{"norm_position": "pre", "steps": 6800, "weight_decay": 0.3}
Rows from block 11, named by matrix and row number. Rows with one number belong to one attention dimension. Each number is 128 + 24 x the weight over its row's rms, rounded and kept within 0 to 255. All counts start at 0. Numbers have three digits each. After the name is the row's rms in percent of the matrix's.
# v: attention value (model.blocks.11.attn.v.weight, 192x192), inputs 0-191
# proj: attention output (model.blocks.11.attn.proj.weight, 192x192, transposed), outputs 0-191
v.36 100:139174111109148146130096108164134084103079088118112112140145170088130152087162128160095095140168125163135116118108157137156094141079110124120163108093126106124130168119128146115120147138136126108115137185155082109116126130152083120128158162155122163147118128126116168144160077105153116140108118142116152102105115135129124083149140108125087150090094116139109136113116105147128114143140163154124113141083105159108114112145152159129143158138155151098151116137125147170117081138123132162149168122125117091155125111147116157171147091156115130148120162115093148132173121159122102143
v.37 106:170146111149146155130128137164110150132168138154147149140132092073124103171143151101116096103162095116122093149145133090117129144117114167145111109178105140165145072159104115123147147119108095154089123125146112108171179143108125114135126134157166163160149142141143122156047135123148145115131099152176094106091126106082162114101115151157127074112150112159135120103114157143144107120133132103147119102165120098125141075152130147119141116132121121084111107125183163136119149126125119110156116143133101132102113131114101148100130139128117101119112121108129162108107128117131171143
v.38 108:104147109087125083140142100170158116110133098120131118134112111121140104124128163159137114087162172167137137186155171115123109098102143132154106076125130121144125123169141125120184078149122143141095103095120134115120144148143140133145144140122115132084161126165143152112095165114085127125143115141143137101095116114108129121149121161125104127144113131097158114143147145116147165110145139142111106110143131082086138138141128162170186125119159116167122105159115115143081096132140125122160136174149119126098110146111113106120140124131128124117152137137156121154143174193152082189
v.39 099:145114159184115126115118142178086146153157120168104082148124122155121101123106095125099140109142095113137136075156163138166160145155130109093103129099152148119155105138119109098136115073147126119098114121161130130130121105138062148108122098106169151137096143174154122132088103163128129097128133118153147123154133135136122142166138130150128096136129144168150141130101151162117146150137139125096096122133145119114123112176135106128130072107113149142119098136135151117169121113135145144161115098129133161114122146115097138118096132131091104178124166127127092112126119180097187173
v.40 116:126132094126173123108130132137149130114130134111096144106134115130118130141157146156082124168096100133100121135150125139080165123123133184134130126120121145108126119110141158124126109164130096172134124163101144131137143138164155112133142116123098095129148145092113113119134172175138142148139119111096094128089122073112119122146109119147121113088184075141105162165101123125165172108143187138149139137104131141121172138124086103101082133164136156084119130137156147107116135084107125128106154131148132109165153115089139122116135128131090094065140116163090177154083131127143127119
v.41 108:126146145132105144078133128127088151132146142125099134094083168163134141138130144112123118153159122159146113122144094115150142098112138142112153115135171185102105184117110114111175157082135110139140125145102162112071126135174117142122132119122115129150118099087123095136126126091138118163131140132114168104078119120184099106149112108108077115084096171117125154088112131113130141166148118153086120106135095174116134120122149145135150171123129126110121114113104092117123123138120092141142121115102091108142124178122099133147158107150144122188139124127081147117126117149134177122
v.42 113:144160099103138142089123113177120140108111102125134137124100138145096130117174157179120110101142121162097121131136127133119110129112125104151177121137146140115125173117134120117115136093146098144099132144149133097150127110053181097106139156143132158131132129087146104106110096118138130163110105160156144072092148153122109128185082141177069118110146121121122086112116156158139130155151117109129134109146115147079125081155132155113153142136133072120130099147120150188110104149116136132127142109152117088157103124169124127142113126131124117117161140112097148113163128102154158121
v.43 105:132105168112115090124142150152177084149143143136132140111117179087154178126108134099114136191153102150126095117113110161132100111128151137122127104117115140126112130139147167128157094095172143120157160136126130121097109145097160098087151115096123115104139128118147110107119119118091141125139117141151136120138112107114102137092135125097129155137130145117116121113094127106132133110135173070143146142114123146117125150130100126126075125147110194103153150167126103083134146104118110128129119126186129090125147131121121072123142131063155154115073162082105132159113138110154081132
v.44 110:094199168110156145146135132110105057133148134122125125096125145152101141091115097107194139116090127146163118171087074095161100160117115116071161181122113109100106161069126164116117096130113145116150114160101127115140099105109129174119100151173129131120155140102093122161137151129158115136106147094128148106146123125141144147125111131142130120112106128094098160109132148132153127134135113152091137118133131115096126144117116141128149118124149119125160165119138125094165085133157118114128152129135117147151110143143128153128120093127147157111139201116150144119145135098104147131
v.45 092:151117139117179097155122146121162111143132165164141118154150118117150109123124128140121151099109134140138087180144119109083130140140141172106096160128094120118084080117123127123136137158110149160142131144113155121144101123092103108142158138148100117153130174140137143094109151126141121176113095158146097133125124152082147127102161123131091106098121077129141154147134136129148108110122116145195116110109110107136145128141145121122100107111149127077132161126125138143166136139120213110148144130121158125127164070124109115107125144142129157042139182128145132121095137138116114105
v.46 110:141123151133141135109108131116124168079119160140141141101108118150151144121151129141138121141147127132135104131136146122126190113132098125203123099127157173090091126106093139128145143135119126153154109138156115149103115183136153094121121155091125111113127116120105128120125182179160127110145094098083138079085098126137151144179140112160140120096170098097162128162133080120110143132109137137157131145144125144124132138150108100145094202143108152095135112118152120135103117109122125134092117092146154123193152117130117115140119099095171144155116096159097123143145103153144120127
v.47 101:097084148146094148118157151156159163114154150127130157093125077134122107145117138112096104152145149068145117086203142082125175094148124151166092127146137124108108128150106141123130115076118128146138133133136139127127121127157162135126112122145123069140135146151133136136123171091145120130169132128128117119078089097092133095109121115111121119098138135152149142148134124125159118124085145132118113090122148146136118132133143095117106138147106144143114118105179139136086150140101118145145111107129118139118104149053133133135127091113097136171101085085108135133101114189093122125
v.48 085:134109146101135142172154132166164149161155103178134116106105137107109126109123160149151151128136120137133181123111140131132082099112142101136118116118132108142132131123118131151135119125174134106132091147078135122090141106116088189132140116124163090098102095144092094127144140135117107149135131120117145151097152108119116075088109148117141120134154107117138182151147128172185127111145084149145094139125095108124166080119131138123117114137155162137081143163190115143114112154098089134110147128135140104148168138137106119117133143132113168147117121145174094067119119110129085132
v.49 083:147169136125167100149117117162125124103132130098149155110119163099183089133132109117091159159098161095118124155150142151127125122152127114119152135139100111144115139127137139124135100200120125141101133136172130144115126115150148109090119140139088122162136111132151123049152107133080138148162125126157137202165115139131126137081128130127110127122112142159128058147128132101103092099120104125117156149146143109133098147078153087131096144140120112102126129120091118114157152094124140134096162129136135092102133148129126084114130125131153134126125130127088138157073128103172171118
v.50 089:148172131124146173143129171146145131128187149102147147132124173145153094132139181143116118143127132103099144162151116102108078133125139121144153154130073138147137112069151109115130165163142147143135148132139141112123172168150139143113124109131136104105146154129129153136158115143098127139157174116135113162152120104153131124151162132159123153143140127132161086120172179139113129144130105114128135119128092106116149118082152146109068090136121079081115127117166118130129138142118120162111094167122107143087131129111143089085161080123120170157093124129079121133103136120123111131
v.51 091:109131177135148153136134172112101114092131185128171166134123105152165146103122155110113082094129131116143117167166152148129131153120118086127136144132137129088146102088120103139136132145126131153111110123136136087107102161122118125150128156119145129124145114109110107110149098113138145120157138125129142126191111154115160140153152131148130147135127102130169127125200140158086153136130146060156121104112161169071119153133143139116117122143141110114169113125158128137121100123091122186112154143164142141109084119141127129109169073084150144109121130113077115116134094168116124127
v.52 087:145104089160161094148134186133171095103084146109148120130147162121137149088136143155130165147134074112116131136128147123125112187143133129142173154113133086147117104123151127119179058107153102145097098103103131135132124084123128118145118148120129143138130132151111158152142147147151128089143085142096143116125107141108117144101121126140160167143161145137157182121116090118097090110124113110145128131122131122087076115136167103140103145144148144091129105117164134152086164135115163116127101118104161124106135123103121152113124150145134137101138101130141175104102101098152138179
v.53 084:093136131107120122120126152139116114108130162097190135141180089145134083078185146134121102140106135133119113134106144111171099123118145119125171148120136171102104126104145135113154107085089135100101171160119130142144168148095136135146178144109130096160140099139144101203130112141130116090147147159115124145130139160139130127172158149168093154149108160137118138133103129113134177140146129137117158115165099176133095142141146154096147133162128092176131144114111127124141147097128118155137147116108181161142124098113115148119111141120104111119152120138147171096150123106124127155
v.54 078:135112148137108085174154132155160090080127113118133106105168106120120120120126122123105132153129101152150104151103137127099151110136113126136150155073115125102107139086135176111126086082098121133126042123092100182120140150105131114135092126163162127159155077116120150139091127102093166102154116133098136152137139100133093154126135119123129129148138108173134154113128100141129128131157108159075148140161156123126123168127130161171108161121124146078102129124089075111140117092115130105131117154157116106110103123131141137134130156117118156097148085132134134126102138122144109166
v.55 111:163141118119154109176131159116131073161114136125139143133157120125105174093114097148101116121136147168104079079147141135134148120167151137141120076129091167127104140150140104110153123083146093120116134145105127168162133088110116159152119121130146100131088117169123147108102127126155100110133128151171162140113098124116114129095113108133110099126113119113128178081139145124105179116155126137116147086152138122119102145155153127081091121111084155136119142131138109167095130142130131113112139142079156093144084145129083156122104115102091169129125144112153127134142142148116072160
v.56 082:146140091102094114169124090124153136159120160140109139144158134124143128141139107124170126124167116153135122152103097162126124122118092131152124128138096129157139121140105143128103115108126165148123150115125179126105135089127113164129183161133113157154098090108126107145072176138148104071144107119132141098102122155174084154116174146109130175141126157122125152122138163122139104123111064112147127121094131119139152149105143159115128125116097146188148099143191099118103144147128110107131114145108152105119090154084128156121099110180151096127153105132145101128128098104120148145
v.57 094:136139126136134090156155154120138134127116084092138124127109123082142159123146091138135154115141117150107175111144142164114120113119154125110122106083079102120125132115147134121068117127105150109176129120136086116157111137128124148122121166122142137129101101159148116109137078119117139158115140114100106121127145119122097123082108122099090099085130170145117096153125123130121146127116131182101142131135123117145142114143157118125107156086119096141133124090099064106193076137170092137131131119118142148170146111168179100168111145101130132094137110164107146098117154132165133183
v.58 095:143126098123105148151118152146122092089117131123145089108139122139150112091107099143138143152116120146116148129101102131134138105083154144112177168111137112132114123074130103125126141173084119121125125137126128154153133121126153149124083102135097174171144148143090160150141134082156176120133131123083154158086154163121119137158149131130126168144132127152139127098163151085122121117143118175135133095136123145146089117060114148131143111133119131144078108071077144097119152147073119147122156126088139104135116112123134097162149118141111146164158156139143099128171131096135095150
v.59 099:149136155116112151116125139119155158096168133124172107144083127099113062156133160104136117129118144113162096169167117150134116124126167092163120112089140147134113106113096119152134142146106126159125085142171095104105103181137149083125154184111125104125139129120098153105144118125142115135134139137109121105154097136116138117102117140096115139123138119180142129147134121159145123137100146138130113127125132123091151070090134123154100100131101106107114129125172156104123097160141149124143120087155084187139106085137143119109138108117181107142081142121126177103152112164140091145
v.60 084:125144115136113124130093077090127083109140153116135124115089112171133118138134109140133141125112099113124108120079116110130124117105122082095107154127142139093153113121124167133120073100075106149106121150152146168129153123163127145136140094121123145200152158168171157119094118139086131101119133111127130117134123151103147162137136095133145167140150098135097135123101190163133083147117136104108128131148126157160092125139110134111130165113145117147155115108153150100137142095113148154148115090164148113056132174121122133108088115104142080131163128154128138144129128152116134077
v.61 073:129123135113153088181139120111059140124086167068163099143092152154140109121115130118150145111128111130131127157156123124126150139087091123097131103116165135104158126113114155113140123133138124139154113159158121107139100128148133111142127105101139131143136146127159115108151122148060166143121113112109139120136130110125148128133148131129106155113093075109134069141164156131121144140125135128114145105126121118101142142143124144089089131116140170092145141125126150104123134090185126127124136137194101173137118141137158090136197089079137108091073139152104144141094121100127105105
v.62 098:140111166136104106089129172092115067100080144122142106133119129167151088123105092091130119126106140154156125095102147141136169148115095131122158153128107158105126144159127118152132144149139118088161159142118117140115100114117120118148120126085137119119117140132147117111113137112163149152141181172151096106071121126148127139132150134091087117093138144100122100135148150179142171157188169109169094119096137154136119135136125172115100116129105117099087142123074156103133153091131086143123111125098107123123107134136155104126141095101110089157131117122117101141152163150128113114
v.63 070:156154104129131145102139138097156197119127115114080141138148152102086160115140120093148117129130186159162112112101097152090163130117082137154097168118163096119171119095109128168130088095137127130117107106152138127126114102106131175096120177139111115091128100122144092152121131131141162125132119093115093111112154116125159114115110113120160108110079102133107140114120136137132142117157098093150094150172124099129120141135098129178124123124077135126134126159157117143099196082141117129125138148135154119103086121115101178124139153118110140107127142124133165126118136127109091099
v.64 083:120145084144150115145136086132110100104135117151111121155104129141162175131098152106145109093101107156136093146093143098138109172101148112130131126114164106147139142127113197166146099117091123130139144149130154107120142096121116064110164090143136160147132128119087131140145144142130130146104085158159116107144119116073144126142160144127147104170152135146128112172098099148164094140132125145114122157096119165141126176157134112113121115119174131142143134083132146108140165149165180107158139148132141142121118116114125139130138164080121095149141103136172167147149166103110154150
v.65 099:131147095151167150134110128110097114119090130110108124155162082175144113146133136160097113121178163110115091140187138115095088138133141100130103118157139198129133121108115152142111122122119112117078156155193122142125149130154107119119147120146161093158124129162112081117162099126098092126173122117150118127126148133118137132125156097124135114116148109110147115134150174118109132117094170126125130105128130124116148127129149080114071112144097107118143133141141099138108123114140123124111152084147139132093099122113174123155143100127120041145105097091109141130135100144091150129
v.66 092:112086112124102103121136132120121175138119102162137056135143174150079140118134157147136133139111127119095137126079096093117133145139108100133139113129136093116131129095121121112117107106155118110137122141124165111117135134098139166095143111143120115117130125113128115188132136157082142146144103118113124106097178139109147094158104142170137132148120148070110128150108089128069154091123068132133154160145098161136107110161174105136177143131112134133127109164148102108110124125142159101134099107155156122147190113128153166143104127144140143113149103160139134073136160091124111123
v.67 090:142145137091098141147156112113119132106148113147086129091151118107153110188121130115136140118123135100159128138083092137128161151137104122098131143148114076129171147157119156097116166171158118144178124125095077134130144122075147153139142112163129150147139126093097106177166138107146132105102105116100118121127159108140151105144093192105122103143111121091130065076107130135109143103124109139155138119129163109140156157123134183161124104136161140120127167119107157141140088174124156111137116122117110102153145154121121157099162112139143116137121155133118099114099161138153120117
v.68 080:132145144155118109086117113132138093138145145123146127099112171139141115149158170127107103163087129072107146157121157111105113126158125068121129150167151154127093109118141111162175088186132099131086154121127151123108132148147120077109107138156106073158140165137160115102080123143143124114157147126153116134149140123116156122123151140148140119140117159152100113161094156098122134148092095097170144171117120155120114117125157136120089128165111108124126141125148142137116130135132124136133116127097139150088157099122092102092141134103154111147090139127095150144092121127151200092
v.69 099:110123130132110110120106143132143120114138159191095116121128125116166120106152082110152185148126122167105165100110158113149137157173122138134144124076115092129112120101140112100094108131092105135147129128082089134135144108147162111123136135148157134169103080117089124129099111098162109136141119123127155128090118134117086135105132151124112100128157163119128136130138123147117075109124104161151114106133132102139124114158125159155124143141114103103118103121124139083096145144113128087135116137139177119136133114103113131143095151197177135168174126106142100118177181123118106193
v.70 077:136141106113140090103154084143125125111121124087129136122123130103188108124150128172131156140149119168132136125150144099122057106124136122140135132094155216101108100129103180142132093136133128153160121114119127111137143102175130118157135152134111107145145130145148100090102113088149099095130147145141137136124107092126126099127145138150086106108098117137114166139099158167191106174103142125107073152119117131102130100178105115133134103180099118093145166127142143121118150119130100130149149112102102126111126110137107131160150157137126161118121156107162151133136155088142108127
v.71 081:117158115137184133099082152103169106086131151126079142108191137136122147078157124138145131125134091118112139113128134146111172143119106129088160147114096117112113135094091106096149117120141119153162122099106149142145119135103146142136091138111153164138086098135171067152107137123136101124090153118106088106154120096166137143164120130150140140097123123145124165120150127158116150141168144124107120105132148134163144166167085107100148118101126135110149115143108142140149082092162112129122155118135123115113100130126132131147154113084083116077158117139149157117100117097143129175
proj.36 102:182081143102126143141173124146141105134129121076125156119153112120195119176128142114084120096172129100123134141161088136137119104133125137118115115130085121170108094140168164136146103187132102132134131112075147132120138120123126162144108153133121092127147144139109149116152177109105167124152106119157112145105092103130125106123085151118160086164127155143127117152130114087127160129110138112133145147089119094132091117152114094102129149108131100158116137129115111149149153116146123089118115185086119140150092108099118082144152156154131180153111137082119113115134121143135128133
proj.37 095:095113146091099121165152143149102091138105143170136136133125127137159147127137143109147180149104145087176149115105125140128135152109149128115096117117138117121181149112104152169097072154150088092135143131164112163086092116139129131158131140118151122113134126148104108125123155121113138095133127150161144141119110154147140088113070127149122105086095119152177096128105137106141133098146152122111130143110198113126142103070093106103156124171166089110128133097129129134119140118111137117138111100145097133135157148143136129092108137147158111133138182134172123112133164126147077096
proj.38 112:137121101101143088135122154140103098179122118147139110164112137104140169149073129098146124179175126156081147084144119106094134158131125144133116135116145084164155101168140137126084113113113115141130140134134126122096098138094158136167140123159134116128119078117093161113107115118131134127110095123087117147113157132106135130150134171152176134128103140148118127107079116132095144116123117140162115145107171161127143128148118101110126131133150112108157122127141136128097120144120130169095139110137150082146150165123128089084137101119116107118096034173126171116125147136163114122
proj.39 094:158131098086106138111145143110146151101118144127115162126091134124116077128112102094144100122082166103125079157131149133160110132118133119157112121058139131109137115125097133107138163127111110120111080144139113084081127069136079154161109127100102140121101125113122142123170140145113114082120112145156138089133145130125167126082109132127135123090110115102170117122127088098134128131105135127116126144148136095110138123088134139118141085152130082109140123105106085098115163174105129103116119130088119141200105135120160157142079127100142142096179127155148134130111112135127120127
proj.40 111:137104176151118155138092102116142081119090165104115105137125126132116137116181094099141095125147111139159096136115120100124115137107106082143113148162097133158127142130190158153085167119137096111141143116142124138146130093117163082110106138106143157151116147151137130141105135141151127120126122117109134151151125097156154108151137121088105125166097138165104130091131175148122123131137104145127072116118153108126107109169148123142175095108107091144113149157158158163140138129184108155118128091103124089142165117151137120092138109133122128130102168099153098146116141151170186112
proj.41 110:135131160080135095177146126146166177123090124153139114157187120096136121103158158163135131091122116111111114138088131141139098146137120128152133140197098109152094116086112115139112165119121156110101107114149122163118147196114147118135151177116106110143144122148176132142135121141103154169131075100117137114151105106128128143152130131131122127131092103128138115154210108093120142115144134158159140147138095133162144156102145138149123124108171117157146113153085136132129158134108136159118144163135133119125112120133138130126133128128136162121150133130183142064145150160134101131
proj.42 118:140111137120100112171105119184076114159105109099099157117168109057196127152140126120174120135141110129128120150151135122148119119123150090150106141142129131186097111091128106134117092115115115133105132150125123124128125159104111176120110130125102128073161101124118108147144132114107117120095131119082134158129125146092141081139163171102151132122093121139134064125144109094165162133147134128142126134144142128172093146115137078119150136116124107141115107122159138110155157073144101122070110144145094167126113173128121075122150127118132128122134143094122123118139112120126137117
proj.43 107:142124108179098103115138145114108125121134101107090124099131099127073142109125134164117136095120111086084169132146134132128118106122083164144148114154089153135109142096106134144115118149129165142132131096143138138128148149108107123110125091096099110118165101150128088125118131127143151108116130153102119109122143062172120167175121148176111117140160094112135145122118170140126143124151109165075116087155111136124122109160149130109156117102097164120136121153092125145135085062140115128112119056116096133099149114119093138135115117155119089131141093143143137158078124142120166135
proj.44 102:141144112137178134102098109105147149089122095130132117139106126105160139125129131137118094119148104171117117110170140148106118118159127118122102164133171128075122117097117119122146133115095128126139129144117120119171123163121126128112103206110145095133115113119175137123117123100113109162119135098077090148153124194068154113140098126117099137148157116130130148153159084096087095144101120102137121142132151126116122139133126095132097149114149091156134141135143124163123091121133140160135098158106105120108133115097100131152120167140117155112110123043096119109122103192150099123
proj.45 092:110101142159136129101123119092161118083112113148102124110087132156148138115121161125104078158151116123171161137141123167123134124123141142140106093121096133143122107141116143153121083162087098115138153123140119141102099145164121107154119113109147152164113118129081098108133120153140102126121143123101105137145127142135113076115089125168128185143176142101138149119085148166109152127188123142139105149107182090102128110151082140115131128149122148141094146134144143118076110155151128146124134071142066103112150098139175138137117099111131143151096142092090105142148140132156123147
proj.46 099:085136177129146119155101134134164130142179103129140154154138139116077103102127119103153119123145137149121121131107125158088111128141157125134116150150113147221090168121139141134099158087169112120123122113103113115125127126114144139127134115137127158126095162130161096107119124159096138175114140105105150098146142109094112153156104107128147085161124150147110097147167128141143107093153134157137088155130135105091143138086129128153108130141114138154086097140072125122143180163132147163157128140173126143152133109142149119118142123149113153148148139117201097134153090141133147145
proj.47 101:088101149120086085154096149090134128116123121161141120154154143080098096112113133109174113093093117112104115138066137085140104131122144184147118125147104100134122160116106139126109176120109120106112120120104115143148141114104084128123154137139145146131127114136138116103091137129090155131130143141147139096132136087143118182155140132154119103100075114129063108112112157155124105125156089128164125127128109106145161094102142143126104111126100120082148106125093112144118157164130131125150104112134119111092119139138177153085133114149140111113179162180158146114128113111170097117
proj.48 096:147118147140066116119126157140147145121103110109065080080123094132159152117133120152096165123151126167121129161103126099140107144154148192133121134137090177125089122133128147114132145090113122118161145142122147102169095162133121143095134111101132145153156145126139108145153092142136136147100155126183117141119135111113068093153175134138082104144139149111083107148129158139112109113083152144130156125146126118130123127128123096147157077114128106125185127087130134111138109119163142118126120118129097141117075093149153138150147087135154101126149132138121150145099115145118077126
proj.49 086:118125134110094144197132142134202079133174133129146101137105168108160161109113151149134152157159096129117142108167104167107139115126135154104128136099110166118169118112095127161153077128125099103115155111106116123149120102119110141167120151113117149125161101099139147145155136112125145149116123153133112112059123134142115147171092156077096163091135126101144137159121107157114151135155131111104106121122138110136168099129083143100126140118104104143102097103092109133120162112138175137146165153115136149163117099112138161149144106123163130139160167142142112102134111124153143127
proj.50 081:143113121156135087163154111140121078149168151122129102139168122093118132155103130154127143137155090100154103133123130215143139102139116129101152078116095133081172139137175146170166114089116124141128162097115120179129122122105144102179160135130180142165147142126143097085101131118114138134135154170133100175130139124126113170127096126090134127135118138135124120105141076120098110147134176122131112115152147106105162093125136139117145116107127113125120099123140100070105082142126087127123142135138117122119086130152142128145091163116115124116146144134131113147102086139143121115
proj.51 098:156135130155164130155105109150130124131155116157154129133129141102135111169138140138115115117128147155106132109113150145128143122104144127146147094157124147166148134199144134146166133123111155126087121127152096119153115107162109112139142146128135151105132139124125142099122154157162063149136174133103129126179104128153143156099130140161141092175150152106094175127137144122121120088123104131109142129126116120097142106062120124086081165145112161132164116130148103129109100114107099126165161134115125176080113127161163128129122134144117145122118134143163152150148169147049131066
proj.52 093:166156135137122131140085100131119132150093113148124070153129111116143127114210117122118150125146134182134119111153144143152162135161108125124118141119049137097175157117116154128111117119104128104120117174132105129170176077129143128087151135160128167136145102136112134153121135147112133117123170110161089125097114109112157141152138133134133133139150156113108128143088117131107154140114160143140116139144093098137174098122122126112110123159120150130133151150113102142110137106092126116088162165181161128107117107113157167100146125152098069098120145125148081118150150117091137125
proj.53 095:113122107148082134139095075118128151148106139142136117139095151078150110131152149161107163124114150158097124136147075166150143157145131115123146137153110074131162134180134125125144121125130126133149136116112141120111153163121129090149096096138118094096079086127084117136111149150115127119126129118097075085096115121097160109117147135129172099142130153149137134127136113141127121134132187129104150135118130115105171133118133111168107140116144128107141092139127137184128113061114115081083095122136141171131104125111113125115122109155192123169095098120147101094118085122132130127
proj.54 088:114149088152136081146103097126167098139151131111112107166112119154132126105145120150134163121122113136100133098155128167143117119149133109103158137140080134120177114142136168124104101162141130145136134122140143136118183113119156132128152138092134150104101112094160171149104107121107157155099149131168072080137137145140138176185121142081166137132146112125151105123137116105141138088150160161104107146110121144121115119102152101097134116132134136144127107077114126140072150108101133182079141150131143107153115153115125141122149122111082144110135154165128110153107058128163113133
proj.55 120:118087129140131142119075162103106193120097127138102158123117124088142134159153127141133118114139133143121096125143160089101098170101151129146119153126104152117127185106104141111120136157114128124144125163117124078116168114118116116124104136128151130112142132126119125188121131167139099155107111066159107098118149088190126123081156160117109104108139110106164143112118141168110135100104114084189109132075133126124151116122110114141101125177123151144133127175120144123139143153110123147161163135162129152110114144120124138129177146111149087136136122120078110089130090122108118134
proj.56 090:176115153111096181090096145148077153096104103149106136117139086120141090101174124123149130151131134140137095137114145117139140107107160138154167120152085127145117111127115129135116118164122123104151094156083145119121114081133140112118121116141113135094143128171084140166161112174140128091138133095125134080104124108147093129109097108115183109148144118147132100153135136087102128144127171130173120113177116102126153100107131150117124115131149113108136160136121069128121118118159159126104114081163126160129124117143125129132190103152162074097130158120134126084142130121125128153
proj.57 099:143106108117103136130145104111153134182136119093137118146106160149131167112075163160122175146154089170120129109135148092084146111110139124120151160121191160146113116117101130170169093134111078150124143092158116103143157151105124114108143162116088124125155133099112143134136103098119096163140119159117143101125136103153113124204133130145105141118110103158113157136106147166112098123088150126106155165100121139146143163149107107140094148138114134156083137072138095139117124149103148116145148135139119141119149144135099165144172110107123152160139151109102139108147141128156099147
proj.58 101:151170129139142103133139160138136158113121186139165152113116148111118128120138146133083126155152095154099136112125109185158145071122116117099131132150136126126147098133168174156137076174162128100136133110168103148097139095133159122144117126130141145098150084100129131123105103134122146140077116097131102102076119122103120142121113101101175142103095148143127123154131135123121161150154171147147129103115132117181095077116095145125122093129118161122142136177123123113093129095102103126119143156117133147129116151127103140112109144088141120144140088148077069104107140088141135111
proj.59 101:132097119122140106147190084121147105127163095124161149121098093108123158145114156113097091139119136152134123116104139129115139114120109142142140156166190153142131124127180107077140116147103133157079152160115146167124124105124159114122158127100123190121111175127152137093139106108107144103158146170120120127120151156145126138125083139154085128116149150146126123129091150107119101130122092152101097139163104139116148124138127162117124180090092122119148078115157120137131090136118127097138117109089097077152120109145134145149083120150146149151158107129137156157140170139155121093
proj.60 083:128133128108196100150161125152091084153145137147084126158152127128078132087133136100129125137128145119138131161120111192106120117178162095132158145160073077136163129158156124102109095131163122149123139156174100077093126122139133179155132139158119093114110131154136089168133147112114141117117146116084112092131141140122131164123131126115183148132100126123132121157159130103123129133114118137162115152112151083099143150113149145149130119095141113141124177158153140111127128137185124122146107103140170125147151125156141123145111149133104133113112165104154158117121134150099169119
proj.61 080:120143094161180129094132089160104083149167138095170137140120148123148134141103155117100112132128126095131141152114173144095137130133122133099104142146118154123121102136123148131138103157142164095095146111118103100170137140156095121113171147145155124143139159087143106140127138097127086134136157170103148132140151142112117147116131088160122120169141145133142169142110116152105120104091125145151127110082148097129103113055135128137111153093121189169106137101116100157138089144165114132153173136084117122094162119160115154103087188134133134115130139105149118148153125113142150131
proj.62 096:126143133153154105120111105109131173100175138133144134108147125087141158173145147099121110127108104088132124117120131128118092137107118100111128115124127140114118130141138175144162113134124140115121119109124172138145109163179090163141156166150117147137125086101094144147093179139167106142099125080062127132157094092146132111121099093139156155127102128136183152154104132147149114086114118113080153164117154091134146144135109101155130128161169161163127125095107170120167119113146121137156120117112146114115134104124097151112142146080114180141116102129113084133124086104110121114
proj.63 072:140090128146114148124120085123110133118138125100140150156108127117108127118126151124164089092107142108146126099124128082115136132114124128153077121079139076184104118134108110100141132146125139174136136136122145161141114122101146086089134101139068147083116159085157115139155144146142101166123162127169133128180141122131105136106144147147128097156100142129117115138121153144169121133140125102121114141135111137149077144154169085055168069128132136118156157132153117122130146107147118142092137135126143136127169112131093088119150130107163115100118159163165118173120101117108129091
proj.64 084:108190133080099111094124165163105083151113114156134170098144127131087136109099127129154128111100123129093112140108115137167125117188124120149135132130091124117103125123102144110099154157146131158110116168146101103093147147117125158074149099102149148122102095140140050140114189139143149113110123145113158125108155131108131159118132114116124148143136126154143106152133107143134156160121181143109122126107126104138121155113121150154140134133140153097122154131133131176160156150140111087092131112173132100118142129112124104138089099154115108153143090108154157121153160170155175114
proj.65 111:114142170168158148167116114097136119142144183118124118160126132092109148124146122075111076129110178074112107099143132145120133168136151134131109146160156136144148127155106123135115114122142169154130134171110139121092117150120135122129138155113144150114094170165136137083118139151101162100170127152118090105135131111120108095112114191149076148129124125160140129076108124145101123120130081081167067111122139120093150100087118132083145133122101123112139121150103181126151111121129121123123133124140108095125146137130092095121109163163107134130133127124116131124136098158179144114
proj.66 098:092144147140104149085131077156114142106092149117094131135132128186154120118134114156129095110145129148155162131142113122125139136190131123129121129130126133129110117117111087142118162135138161139149114118115083131152101161120129132103156127170136100169092129105133152144107100142149121100161143161151106169156160136067164106157158110173156106173153180124083126128132103114120142175142172146148097117134127146099098111138133120158158058094156117126123124119118101133117095107122106125109156164162119142109095092094130106072109115139133099124114138136124141114126122146148090133
proj.67 083:104158127141076073105116140129111079091121161118137148114146108149138145138155086139111149146124112114141139151124127129166125127151117104101165117131117136123125137114112135124123132101105167141156129093128119132129121149132125123142142142109128130145123142092129164149099078146160172141104100127111149135131138160110115137111128086154147139142134131124099133154129073119153115138182117173127085100112122146112144113086091093125117128134152135138124123080086117109134159103149104132176091182148079099151127121111144081132095168130118187145149049116112135175140165133113127168
proj.68 085:104140147119132093141133119163169086142160100130128106131150108097143119121121129128144144166113086122155115148132106147151143104146106142155139125147079147090150116136126112115186105072109152128123153145090147170117118122105105151168171153159166122148110114112149112144134127132127139117141138133115112150088110113116130115130108140083135170069132156113168087125127091143093114112156136115102145115195147124142152132178121159111126136154143102123118096173132161117135162101119116104107114130154141113128124109124138147152114126173098107132130192148186100092130082135097110157
proj.69 099:126152153147094171130097166123135166124091150167094116115149108137122109134116111158123118148163107165138146094135139123130104120122106154124151131150169146113177142137112160159131123177114088083116107099138117129139129163091173097118102126100129133096128105139126167115151134121177144129117134098132135126144119124132133196187152148101126111104111140115104122155147120101080099158153156127146118155126133119125133098183086104143124116154145126117150148143112090115100136128108152138137152161184071108109110091114144169123150106148094099162105122102084103138117142159138123118
proj.70 082:112119134120060120130152129115139102139110114136152109103137116111117158120079111138100123147147149121123139116106090092143132113121124155149113129100152077088115116133133133116134099128130072147089140139093115127172131157141163169127143136127129144131130149111142107105174130103149117145141137095119156119087115122092115130115143130082090123156118170118146092110160158123078104146145119110099163126138129097151172153157127124142130142109161115140111094137147167117141113158144151093132113141128136094122130125126150194133095063192150081157095130053138123142122138138154129118
proj.71 086:123179137148126128102101145074102144120130113121135118131117170152083110170134141162146116115123132110162143108144140128130139090131107139150150124120078080125095124146126178166083142102087153146115130130163120164181155127138103140114115141153127103150129167088073129095145138109151105142116134124152144153114119135108152126125198131127125098146098136115095156115121109162136117091128138148123114140104120107119128129084115132124124107174166172119106179128144147129127131175155119144179124149144163172114155127102108128128103135099160100150104126141165101132129166121098170156